Rows from block 6 of the text decoder of a small image captioner, named by matrix and row number. Rows with one number belong to one neuron. Each number is 128 + 24 x the weight over its row's rms, rounded and kept within 0 to 255. All counts start at 0. Numbers have three digits each.
After each neuron's rows are labels from the 100 texts, of 14976, where the neuron reaches its highest value: "fires on" is the input token at the peak. Only what is clearly more common there than usual is listed. The data: rendered roads seen from a driver's seat, with toy cars, trees and houses. In brackets: how many of the 100.
# fc1: MLP up (decoder.blocks.6.mlp.fc1.weight, 512x128), inputs 43-85
# fc2: MLP down (decoder.blocks.6.mlp.fc2.weight, 128x512, transposed), outputs 43-85

fc1.333:125134110138088139148132139194159156128102136137144122125069151131129178130094147137147151126134170143178122151114135121124136102
fc2.333:125128131103117094154128135154150126160138194134095154168162101111116140141103149119070107130129168092119153139126182101137137141
fires on: "red" (45); "teal" (19); "yellow" (16); "white" (12)

fc1.330:147138097136122175086135115107141113113106157141138135119164133101134163154145107150114129077127120147150108156151110169108138092
fc2.330:091131135165111164118112150109145128079149155121119117110114121091136141141130118134101170116125124154125157176145111134133111138
fires on: "that" (71); "<end>" (11); "purple" (9)

fc1.6:107095110092140141141126076100163166108109162128112124146149103100115093129133144103124111140135069115109140141144090127108133109
fc2.6:117156115126135114119144099102125131139107096126100104114117099152127174168110113138140110114136138130103119155131104093146127148
fires on: "lamp" (23); "truck" (12); "tree" (10)

fc1.129:101155144163138096108127134128117122071126122136105159107121102126153099072138131157131081148143101168128138115111146102121094107
fc2.129:148131096122121122092151125105122157162115111123101131121113106148116111159134087127175181113130128091140101127129094118132150117
fires on: "that" (100)

fc1.327:175133121102089150144134119091116129137070126115085117102161154120114095148140145109165135151119134091136124116121134103113150086
fc2.327:126144105091158153131130145089145087154124137110126142145107134113124092139145125104165120154091105114137126154131120108122135153
fires on: "an" (100)

fc1.283:159153103123125135131120173146130110176112111107104135102136101157099150106186132113136159116125136107143101089130111138111134128
fc2.283:104159139122129153136107144166134071119109145113158144120099106121100112160084105105072142115111108140158139119153137125143123105
fires on: "white" (93)

fc1.247:134151139132123117156111121138157133108190125139122169127118113169162139135121136076107089096096127136051124133124079128176160102
fc2.247:169150119131092135127121119126115106098166153127139133159122125077162132137160111153098091109143167153113138142101130124148130112
fires on: "lamp" (32); "truck" (25); "barrel" (18); "dog" (10)

fc1.325:092149192113089089161100093139112128092111139126112104130119124179122114128151088129129114186135120130152117135143088144103122134
fc2.325:113128108110151135085162128134106152139136120114120126098121116174143131157143099134142138146160170110154122133162120155130129062
fires on: "yellow" (48); "orange" (37)

fc1.125:136113142128166140175105115122111150166102162161127128140154136128106126108122105116112074084100118147116119132110123109147117131
fc2.125:100119168158137141093173156115170130094134146129086146138118133103121152108110084112102140116151093150086117145146125108168140154
fires on: "teal" (33); "tree" (18); "pine" (10); "brown" (7)

fc1.491:132106137093100137156102146133121117141099117113128155140110153138143110158149109115150118160142170104146148104094125119140133118
fc2.491:134141162103130117137115127132113158151144159099140129115147153155105095130095114149132116120110113096119086108110108142100166145
fires on: "an" (63); "," (25)

fc1.195:136116111170166122102098109125129116135135150084138131105124103099168166130132108095120150130118154111122164127136122100141138139
fc2.195:143127142150122141135168106160134108110138081102110125164094124164121124145085140173142115109098117119122126130093119086145111101
fires on: "a" (53); "," (28); "and" (19)

fc1.86:125174146152128139140102128129135152136133133180129158119111163092106144149091149160157102162114095116124091107123128138118174136
fc2.86:117144135142135170161157117126118117154118090146134119146098151129178106150086122145159145103168114138131160120147157158168171144
fires on: "and" (64)

fc1.483:166164123135078107109070140140160136107158074140117130106155165116164125161144141104168140152126177161117134154158130124141104115
fc2.483:158135140095153161139128136071130131095085137141160098113146133132113107078132147110171090131156118104103148162086138121142108114
fires on: "<end>" (34); "red" (19); "teal" (17); "white" (11)

fc1.207:155142084169140126149138105087128094129126083152096160162105116119128133170177145139113130138118128164130125120104125159127157099
fc2.207:130114144118100126172123086132127142113195161101144124149125129105109104096167097145081166185103099141132148137136168104108086106
fires on: "blue" (20); "grey" (17); "green" (8); "orange" (7)

fc1.159:104094146100118154138121142154110137149118110148141134126116170154134100127110109140124151124119084098125132155158127106098159128
fc2.159:097158111135088103121122121102137070102078124122166135141110145143139113113145153175148116071105144154175110086130151131105167140
fires on: "and" (76); "tree" (14)

fc1.317:101120065178117145126067145099151120161101142159113129100130126144147160145109105110155134156148113129108141133126103120165091138
fc2.317:162137107153128136118091143118173146176119136144074077150120093105170110099096136094125100119115098097152139146116159140164114143
fires on: "white" (59); "red" (26)

fc1.250:142092149138148132073163104122175090138092097113155139144132087125105128096120129135119149157149110104176126173107144113139166122
fc2.250:102175121154137120155124124125106151147114142106101137107127133129145164167111087137124142146112137124105137103103131106170089115
fires on: "purple" (85)

fc1.376:120111126120091144112110118134164174092135145112086142138151116126129130116162159157115173124138134107138105134103109109109111118
fc2.376:154130153097140159088135137152116127110154162092106136140168129093114121135118107127142097086128093133092117108090092154101110159
fires on: "and" (66); "an" (17); "," (17)

fc1.132:131121111133153166140068074095136134155104103151083124120113157147132117128095100156116134091132157125130099122148108114110157120
fc2.132:132165094145143145132110146131129162106074109119129142114125129120114155130124120182133175103084114118099104123168107127149170164
fires on: "and" (100)

fc1.510:095119110159092136130190085160110176143102144166130137143118126115102161144159152144081144116083114116099162153139146115153117131
fc2.510:110129159093132144117149164103148164130182154136141109096107161109122154119140116087119112115076141129164125133120152082154130129
fires on: "bends" (100)

fc1.46:146163145136117140138151155161141124132142154108123110117116115113125122151143104138135120134146124140124161133160146152105160089
fc2.46:137179159135117127128119161151133104096157134096146065122162137116134159089150161135144126088098120130125122118130102131133171145
fires on: "house" (36); "dog" (23); "barrel" (21); "lamp" (9)

fc1.122:167133104136108142112139105079140131096157125155134097145158156145126099142142167132100143126128132110129109122109075158118120099
fc2.122:084099127123112144124125164097126135127134157075117161133142157086087096066154099105170142130089078133134137111094143094160126142
fires on: "an" (100)

fc1.130:150171164096122116149165100109112101071111123108131170122114125116158155143109120172149165104163105136100103152102121149168168106
fc2.130:105161076090094182144114112075127138135154122152128116102131124126136129155098109096153113117176137119142144098132184124157124157
fires on: "blue" (68); "orange" (13); "teal" (8); "green" (8)

fc1.384:115125151147134083120135113127112115165121131121092150140154133082162111127105158151169194115140126146118140136143119128136156111
fc2.384:147158103101147121126106137168113126112119132135166136137184094116135104114093154130123104158129096128160139118128159097135151088
fires on: "a" (92)

fc1.427:119130103166137142097115134093146154139081113137145105106148131120104138118100103140123112132129129122116153144148151089101122157
fc2.427:133155147139134134145148149079131134102130127112122099145083116135111116116172136138066175137110095168118137111110137151187132128
fires on: "bends" (44); "road" (31); "right" (12)

fc1.508:107097102105162078123125109166163117135147122144148101094101101187152131131111124099139121134156136120138084103115104150130156130
fc2.508:160120140127087083132103142122138169142130159113125090095100100143089113117116102157160133134130131095090162105127146203116133102
fires on: "road" (79); "yellow" (7)

fc1.368:153161122135116091107136097116175137115119088095148113119128140103100109151129077117146125139152124175129125155162101114103107106
fc2.368:136142125143099112143105141107153098140155173103142124113126135138133118137082122106114140112140158132197140119119114108151099113
fires on: "red" (47); "white" (36); "pink" (8); "teal" (8)

fc1.408:132142099106164137178112129102138138133143148156117086108154118143167119088123107160078153127123127094142116114151112094102114092
fc2.408:130152134127141112100122140150163120164153124140107158122135074144104164172102117123098122151146135127079113143165144108112170163
fires on: "teal" (100)

fc1.154:170127115098160141122124132138121126178109151145150139122162144128084147119134148088083138156088108101149126158154091137142138124
fc2.154:136122105093139110102127136103150139083151133122077104098102143180158109123096093106097156117135135114147126092114123141143097104
fires on: "tree" (41); "car" (26); "pine" (7)

fc1.162:093098118142133130150106152117147107137154172155101147131099076159168134131130136097162097078103111120108133151098101131130099113
fc2.162:157153150110139097152130124143149180130154143181139083149125100126143117105146091125102100141158201103139124119126139105121141070
fires on: "brown" (99)

fc1.160:145082146097097138126093086150127129120126146086131080133142197125112120148112153114112168109087120121127123128131122106129129129
fc2.160:124128106108083111085142144078095089135113130130170118126108146120109088143139109153151136154088096107126094110136122129123176110
fires on: "an" (100)

fc1.244:075109132112136116152134123119139131084154140131108136115104113155162134145160143128146119131134169133060136127117159130100159137
fc2.244:143121107099150079104178113087105162132144145122121109134122108114114151175146098115129129114165128119156108110141156105115130164
fires on: "black" (63); "green" (14)

fc1.61:132178079109160121147161152106113108175153125153075126142129126095173121126140129151119162117154133102140141103165163112131113093
fc2.61:129127100086164151127116161154165177133127074143102184122140126104107136124087134154139120137110142129130145092164125118125160140
fires on: "dog" (28); "white" (16); "grey" (9); "purple" (9)

fc1.84:156164144098139151123146132130133160114110098138131158134186116108140131168125143131098145165136143115082148154077123103134178127
fc2.84:106138132131121140114149147128136166157138116108102123097121143119112112105097163118117107131119145193153157128133170136124117133
fires on: "purple" (43); "red" (28); "teal" (10)

fc1.462:116148148099115126113142140138100130154139109104128115135070148149119131116113127145097166150106177114117107136119076105129114164
fc2.462:123105145154175124155157089149127107144164156150125152120102101149148130148095110119168088113105128068105148158145150145128109082
fires on: "red" (40); "purple" (28); "white" (27)

fc1.18:138115123105108170145091078128107101147118122153148121145093144118138133123156135123146106088142148088121133105150147102067147141
fc2.18:126132129093113106150110139133097143171111102098114109113187088100112124165113117174139121090127131119148157084146145148123122100
fires on: "and" (70); "white" (30)

fc1.128:117131142080148110155119124111140112086163127100167136145117083118107129204098134139142156100111089124145108122146096116130098149
fc2.128:129094111114101118115116116142097094120146105124136110097115119175136109094125081110135116128083142117154137135101153155148150127
fires on: "grey" (30); "car" (24); "house" (22); "truck" (7)

fc1.433:131140142129098106160108075155076139133135143166102145107160118110135128108140156112103134145112116107146113093181142098154181137
fc2.433:159152114130130124069102162144131125164108079132151145113127123112120120115060167153159104158127132153157128106158146103134120132
fires on: "teal" (75); "pink" (11)

fc1.58:146124130135157122100145111097118127149120157177145119100091122120109138132112122149141125116148130134110134120105142146084155134
fc2.58:187150157165129109097124139137119178107160166159103091131123131129106133096123136142156118082150078127147076154141130134121174155
fires on: "road" (92)

fc1.191:138106141167138137150128128128101132176116124140125107085187163167141146121148138136165127124115134118087174088162175094106133110
fc2.191:137115156146095113141104149147138125160147133154118102173120145129105106142130151136131159136175140074111111119172170153095122139
fires on: "yellow" (62); "white" (37)

fc1.467:150131110097125174123132132093089122145096142134093092106125130144161123124128083145119109081145129134110102130111139114072135160
fc2.467:061123187170112112159137130136122154100124175101105135117142117137100125126139141193110125117104145120138104114109158132117113160
fires on: "black" (40); "teal" (10); "orange" (9); "pink" (9)

fc1.326:124123094128142117143136153134150119131118140169162150147132144148120126143119080116150104132123141106173114106117117085067103104
fc2.326:095130155135099081132141140158176127173130126117132112083114122129122124112110144172121102149108110135164156102145135081149117113
fires on: "yellow" (52); "white" (22); "teal" (20)

fc1.102:124114133126172118139125114163116140195130125166110120140115100148147096126140126073125115141111134142095171139116124117116106142
fc2.102:143120126102138110129132119116104177073122184141126118148136106123112135165112110145104125119154138114125178130124170110168102095
fires on: "grey" (30); "brown" (24); "purple" (18); "red" (15)

fc1.324:120125092123141141137132104146124147173132101157090158113139105110133145101117134104099096098114105141115147119132116118146115122
fc2.324:127172137127154183148177123138145124098122095112128126150136121129066146104106116158110145126139130116124137104122113148113115139
fires on: "tree" (29); "pine" (19); "house" (15); "car" (8)

fc1.328:126137162147128118148127075154129096127133090081099135117141167104120129133142120176140164116163091141169151159186107129168132109
fc2.328:127114126093143089164084144089117147113110166131161152118101116138100142125113099112135125129102142127148187117102138100138122147
fires on: "road" (32); "teal" (28); "pink" (15); "black" (11)

fc1.428:162147112088103161139140152149113124142135123083092091129133140130124089112147091126128174116139153141131110129109080145172134131
fc2.428:139167098090113143132113146091121105128114154141112127121151147133118081131095113142123121152058149081121151103117127162086126073
fires on: "an" (100)

fc1.75:105064104151128158124110115130129139148162105142089126102136134152129112112109137126146140138155144083118102147134131159134112123
fc2.75:137129160122125141108127122139109146126131173153146160155117119118108112116104117149134121174085168146140189145140131117146091094
fires on: "yellow" (93)

fc1.133:166181088146139152127118136129119157077129142070131136102153150135123147134161134146140136111164134126189074150183129105152113127
fc2.133:160123134163134118134087191098135111128121168175113136164100119115129100126108116147136106108143122130147132112148147139156129148
fires on: "green" (45); "yellow" (19); "brown" (15)

fc1.25:151134148150135120147155152128095123155089124142121148134116159144134142074112127144118121160099143152130168106114148141125110152
fc2.25:108153158101125129138099130142114133158126096154171135108094070158151137122105128149068147150116168106138115151150131117153134115
fires on: "grey" (68); "white" (21)

fc1.117:086124141122133129121141121104079122101082104092100143163115130152132101108106106143162151112155116152097117127154154091149083133
fc2.117:107161153123111144193115121103127151133116175116101112092126136130152078169121149153112125128090126113117114127121148124107144126
fires on: "blue" (51); "teal" (10)

fc1.352:157109130181138138111104133093151147129136120172178115111151164103141134114122112161163081140108152100093140110148179106080129125
fc2.352:136130162141179127114129113118127117161160110110090126124133137103097133111110157132117155067101067148122099113142114131109157187
fires on: "road" (94)

fc1.285:125065101113128161144145120133131123141104145100118147149146108104110163117133110113078173146143177105137169133100134104129133123
fc2.285:106114139164127120128090129129173117092115154073133129125111147171126124114123104142142123120098125136169087089131108097143104110
fires on: "a" (59); "house" (11)

fc1.95:141077150106137112124087115139109125138105156134147070126124172133148107118106118143120099099158108102132127119140143130120189173
fc2.95:147157127119122138088113121128115140136085161102104130142165149126111127111103123178150085114126149122150082096154099177064163115
fires on: "and" (87); "road" (13)

fc1.383:137110141154147132168136137145157097125183140107122107139136147094135114162105137151126155150126081131145131133107125138162081166
fc2.383:100119152169147122152149148132142118103130119122165120155140139088136087147118124125109135157105101122118118084120126120163148172
fires on: "straight" (100)

fc1.409:117149109128098150143139142133164144104114118157108142102137160143177155125134121160114126114124127102173121167111105172104172160
fc2.409:137142130124132091130147110144101080111139102152164125135121108105127155128154076106094129168164169116132125114097120123101077169
fires on: "green" (39); "orange" (22); "yellow" (18)

fc1.251:106119128119125112149093127165141140094139166107132160144113122106123144161176109143134107151180122161136154155143126160122126130
fc2.251:134106137091095152091142158150095129129142143131117100171167084134108107093109139092136134164055119126136153171115132112137110116
fires on: "yellow" (96)

fc1.436:134108118092148118085132091163160130098121075153121133122098123120112152169148138117116133131105115110147162140118127143130166125
fc2.436:118073123119096113175125187142118141136114147156153126146143141161143114082157095124071107139120119119129127079131127120137090121
fires on: "white" (63); "purple" (12); "orange" (11); "green" (11)

fc1.360:133116113121138128104130131131104134137191097136113104110155136159103124141149091112106109123094143136137105197095087139160090127
fc2.360:084176146101128171157127142141148114105163094102158115148131129145140106122131113152125101101113115122128167134139123109110126146
fires on: "brown" (34); "white" (17); "purple" (10); "an" (10)

fc1.156:146115118124102152104123093108136089115103122169147138140143152043141118108091153118130120109094123122133152112139129131124137077
fc2.156:142155100154082127169136144075176090107116118146113138113129137089133104148131116113150118109102100127141160139096092135140127131
fires on: "that" (62); "an" (37)

fc1.110:142149131171148156080167121083117135123107101115152139124113113153150106112117062167121122155130119170138164154125118095075132138
fc2.110:120145121119097114147122107134143091150126093140124135107101136148148123151091112136156157128152132126144132135092147105151110146
fires on: "grey" (34); "purple" (24); "pink" (21); "white" (16)

fc1.391:089065140130124131179149090167122125144128116122177089122107189137112095169123101109088150061127134102133179106127110103119171141
fc2.391:114171117128083123136115093152129126126079136129102114151161134123128144118101126185139134081149096101148114105162109161129180174
fires on: "red" (62); "white" (16); "pink" (13)

fc1.127:102163132112152131124146152157143101163112120094129107148120108111156147122151139131133087182132155157144128104142106126150138075
fc2.127:126111130091125149118135144104131117120161141118132131099082111115107120126152170105152099131141160104091143143181142140122141153
fires on: "yellow" (95)

fc1.398:125167099121115154160117122111119113143128083119143097117144113133132096145111106101132165133136091099141083113191113129142139116
fc2.398:084139130105114145135087135122090125144132124136137113116106141107163125104096098138133135151116121162149126080132080101142150161
fires on: "white" (61); "teal" (19); "red" (17)

fc1.460:145135093133178128183134097135115099110151103155136132127168055079126162144151142123118106111119118133114135078115136138096106118
fc2.460:120070117115115121097114143117152176166116127165124107136077121135145135104115135146094149114129128131163121136148117175155150153
fires on: "that" (93)

fc1.188:141143124105108122148126131160102120129120135113096140092117143147138083161077123110142138131137158125138121162156110139099123133
fc2.188:108130098089095132170157138085110114166157114093127097099121152082099085104132123129121124150084138104129142131086091148101130119
fires on: "a" (99)

fc1.65:090097182115115106096122141139115102123148133114126187158101091148149129098134102129115158150115129128133108153139067102092137091
fc2.65:127145135106142130130130160126158129180130173138123100137093129134141102179104110124140116157133123137144104121146145119107153137
fires on: "," (90); "and" (10)

fc1.461:176143124116137103129112113110133116126146127146141112123149183113096093137066117163163101163175115138118090124099137140172111126
fc2.461:089144076094126143123182133076118159126128114079113175155135116113150111104121135118163181130126100135115161094109108129120118174
fires on: "an" (63); "lamp" (24)

fc1.459:141095096149104150137163127140120097151180142123142103135134127147146116095122124108145168157122170119086144144083130075159137126
fc2.459:149117127130161137114121145118139168098117105136148116140163136126127146156114102117130067126120151118077141167088110165148130147
fires on: "lamp" (41); "truck" (22); "dog" (16); "pine" (12)

fc1.40:126118129134103124140148135141138135124162071155120133153109092138129143112134107143132092123114061119121171099080094101105121099
fc2.40:150128141105124071153132111140159109130173122144158129072151123132139118101117129085124161106143104143128128169148127142097133137
fires on: "grey" (36); "yellow" (28); "white" (18)

fc1.358:178144141126124109136147086116056132119094104159085126114118147121112166159192110144112127142119097116134107131103110144125166121
fc2.358:116118154084129095151132126152136156156131146140163104098091091177146138125144104155163161145183163148101127138120136102142099127
fires on: "green" (57); "blue" (18); "orange" (10)

fc1.470:129144128136130148088095156107131135167124131105116058140101103140156133129094121162109119141128103141147076151170129134120099106
fc2.470:085159129128123100137134115102112121082093145132142105159140176145116072110150108097165112149111101106141084122159132168141157115
fires on: "house" (34); "barrel" (23); "car" (12); "dog" (10)

fc1.490:132156123131119172141121161111150155117154083127112098112127071143118149097129128109117141121125190109117163115062096121115129130
fc2.490:114126105140133135125173133100143145119192136128129165129130086134110125153110132110103128102105129150149137119111132107162140091
fires on: "teal" (26); "yellow" (22); "white" (21); "orange" (13)

fc1.341:046165104110139111156120125102123129129165136118149154167108123151159108120114123106113092103193138094087107108134095139122116146
fc2.341:105124127160109151103092118125156132126129115166082135098110080091188110158105152092111119131100146076154105144111110114123145127
fires on: "blue" (34); "orange" (25); "black" (23); "brown" (10)

fc1.266:125109123110162098137123100125115098110160125125143125094084136140147133093140125091134115154107106108130151166091156142141112119
fc2.266:132066115099110151116081137138083174106169110146117119112160113103126139115189119136099149156120099144147143099191146150114155146
fires on: "green" (53); "car" (16); "with" (16); "truck" (8)

fc1.302:125130142148155109143111093081113122104112157140167121114163144092100129098143107154134111124119127090097115166143162161129146163
fc2.302:133154131171159074103120102049138167137134142141119149099142149145122155140110101178151178091176114153142098143136154138091136130
fires on: "road" (90)

fc1.449:104128175107182106150113166109102150123137131127218150155109131140143120083140111147133113077141101083148153159125135160124135151
fc2.449:088131097135142125086076076143129125137133165122097127103169115140101133086160135133146110133159097153112125101131106159114107170
fires on: "road" (62); "left" (23); "right" (13)

fc1.153:104148112137135132121096105085125109121120160129144171153109122129140148191091122109114114134128134131103102124114166126161108166
fc2.153:110129148139150124088087174130154135147145065149119157140104092108153158116104138115134131105102128136111141158108116122122144140
fires on: "blue" (23); "purple" (18); "teal" (16); "orange" (15)

fc1.507:128121102096135164131179118131123143149165170112115144113142132159145101103131100094096136163106148135135167098124145154099098120
fc2.507:107163166098116115122109126153136146152122158107112135132129135144157111097134107146099114129137130098095102170105124134111130121
fires on: "and" (99)

fc1.3:162108137088098128101161158081112163104114140161125125138148150110180163168119147114153132150112135141145135116159092127111124124
fc2.3:131140147163124066137089138070097113171143188144154105100107158125116088150131142111149131102117132102085147106110145141139122119
fires on: "teal" (32); "pink" (17); "white" (14); "blue" (10)

fc1.226:057115136147113154148137128129116144108109124162128119156076143110139078081118172132081150116113142153079122112090160148112108128
fc2.226:128080130164144122127087104121133119145102144169128132170130090103162104146154111151141124109103130148151143138142111145099119133
fires on: "yellow" (91)

fc1.216:101114091126115125146118088198162160156157107176160159139090127112108143166121080104134121111125127110151153099127126108138166097
fc2.216:127134105121082151092085118140056114157111151120137086134132112133139142118073145132146139115122108090147138103136140133116129131
fires on: "red" (72); "white" (14)

fc1.35:093141155149161134124137118149103147132137127151102139108134114165133168115150128059138133139106128127137161154109105093146113115
fc2.35:098114126112159101108134109115149100109138122137142141164144129146150090141116126124091132117121148111141125102091100163108131139
fires on: "brown" (26); "," (21); "green" (14); "blue" (8)

fc1.183:139155110102074152142118149110115141090143109174152157146105156148135104115147119108106122150177099147102141095135150134071127095
fc2.183:105145104153099115128083091135142104151127097075101130097121167145124096134160097131119158125101124089162116120165174134169099130
fires on: "red" (43); "truck" (16); "house" (13)

fc1.446:136075149160100141093101110153136138159196158109143089160120105110121138115116138139108138140090126132098111136139117155150121099
fc2.446:092149137133140128081160151126126120135120118091160174159188118103097155102165126125136138132111178150160148079118108140119108138
fires on: "dog" (30); "truck" (26); "barrel" (15); "lamp" (14)

fc1.74:179116080156121110116142092144100113132124117142107167081145116138114165118094087116080103152117113150122131125112126120121122145
fc2.74:150141144143126110144114135151169153096158087141147080156128120150138116104115136120097140102112119150119140148150109131153134145
fires on: "dog" (33); "<end>" (22)

fc1.349:105129188161146100114076132147107127124132068140149107105140131152126080125100128142151100102136146143109114116120115158153136169
fc2.349:159142179162126138172132148123116121114088110128125114106172121115100096089114136145109127108204122142139101097112106110127175164
fires on: "brown" (38); "," (16); "right" (15); "red" (10)

fc1.116:122095163191186111126133110129096130120089131098161145159137123152112113128100096127104084156137126149139100126119135117156115146
fc2.116:148119133137110123169132094112192124081106118133106128092127164122146132124147106103162124115198127066153147119136141141110132132
fires on: "brown" (52); "green" (14); "pink" (10); "yellow" (9)

fc1.354:125122141109116121157140126131121088114133170167112176112094099132115114144142126133096124109131071117112150129117115114145160102
fc2.354:141168142117134100093130099156149166129121160150110100114124111087143139121132117103130105071107182122092126145125132124107144147
fires on: "brown" (69)

fc1.142:102106104142113086118100125143117145124148098093151104128165135151154102115070102090147144124167128154105151095149119151115127118
fc2.142:153095162142097145133115099145141137111150184171105125121177150099149119130123070111132093129148119098130100147088087124138178141
fires on: "straight" (57); "that" (39)

fc1.150:151118161169147108131112161137127126127144127145157127151087122114091116137162091157170103154102121127098161139149119101125147158
fc2.150:113131098119148117094095121092147121194114143093111156109148088119123110125142150129084117127184104196139110109156106154164163111
fires on: "<end>" (24); "car" (23); "truck" (18); "left" (11)

fc1.255:104138145150126111128132145130146132118101150148141151085097124165101183107125174141117133123147129114093082169124134106116102136
fc2.255:116093124120089113112123134126135124161175122139129150181122085104067128102147116149091142104112132184121123091174119160167117159
fires on: "teal" (43); "yellow" (17); "orange" (16); "green" (11)

fc1.318:154134167149133108087133126138105145116132132131129117072126121086075186109095124087111124107110099106115120153148157187116085112
fc2.318:117109120123112102063140169163143147105146124134122140159172103109140111124159110076125084132124114130144097146105097117152128143
fires on: "bends" (98)

fc1.489:143141135115117148099126102108135131102129157141108107124123149155145128122115141100128171108177105105145200149141188125128107101
fc2.489:106116130098106123113132122132096096088157117105108131127131125119152096175145139100124118140141162166144090126164097104083150141
fires on: "road" (33); "purple" (26); "left" (18)

fc1.239:076127095109125117163121168123172165145157118098119103145150108092136164124128138161130111127118125094177155106129122113122109152
fc2.239:094104177151136098139116134152147120137131121146077147102149151126096159153121120106081105115089138113127152148142156134126115109
fires on: "black" (47); "grey" (21); "red" (10); "white" (7)

fc1.206:087160141093154136139137102147070123149126129116157122106158108160136131152118116138114105085123154115135086106106145132122195149
fc2.206:165158146119096117119093152139112129130115089118148093123154159108109128132122096126189175133126127130149129111116146178113139117
fires on: "house" (19); "blue" (14); "teal" (12); "truck" (9)

fc1.64:118087134085091121153130158118105125120102144138134132135142122125083114095129167126116137148122117087106104129188102111098124110
fc2.64:127115148073127165172095145157108147112094139139119090119130161150130098140141102090118146120108138122118116164105103100131133119
fires on: "," (98)

fc1.114:100094122118158123088118136109114138121076109125140112082155117158158148123175123143128149132119125088093135135151164113125137128
fc2.114:119104163094099147084141112111133131144103086154188090105093104155133117138153150145097153128082106102132136093155180102148116153
fires on: "a" (94)

fc1.451:134150159098153136115140147149139145158092164101155105103133133118090149150180121147137161127097126132137084154115105088135130144
fc2.451:121119122113136156131104136076105124133163136138123129117132138152175093126142158088114139103113106153102139113131209144123121133
fires on: "grey" (29); "black" (18); "teal" (14); "brown" (11)

fc1.380:142103139177141113137148143161155140149107125111139147111148114095162107117177146131108138120107086111120122120164082190161104185
fc2.380:175109114117129144121101101131114154105135152146102090178119095165111120109170131045147140108112162156110137101138130101117111137
fires on: "a" (86)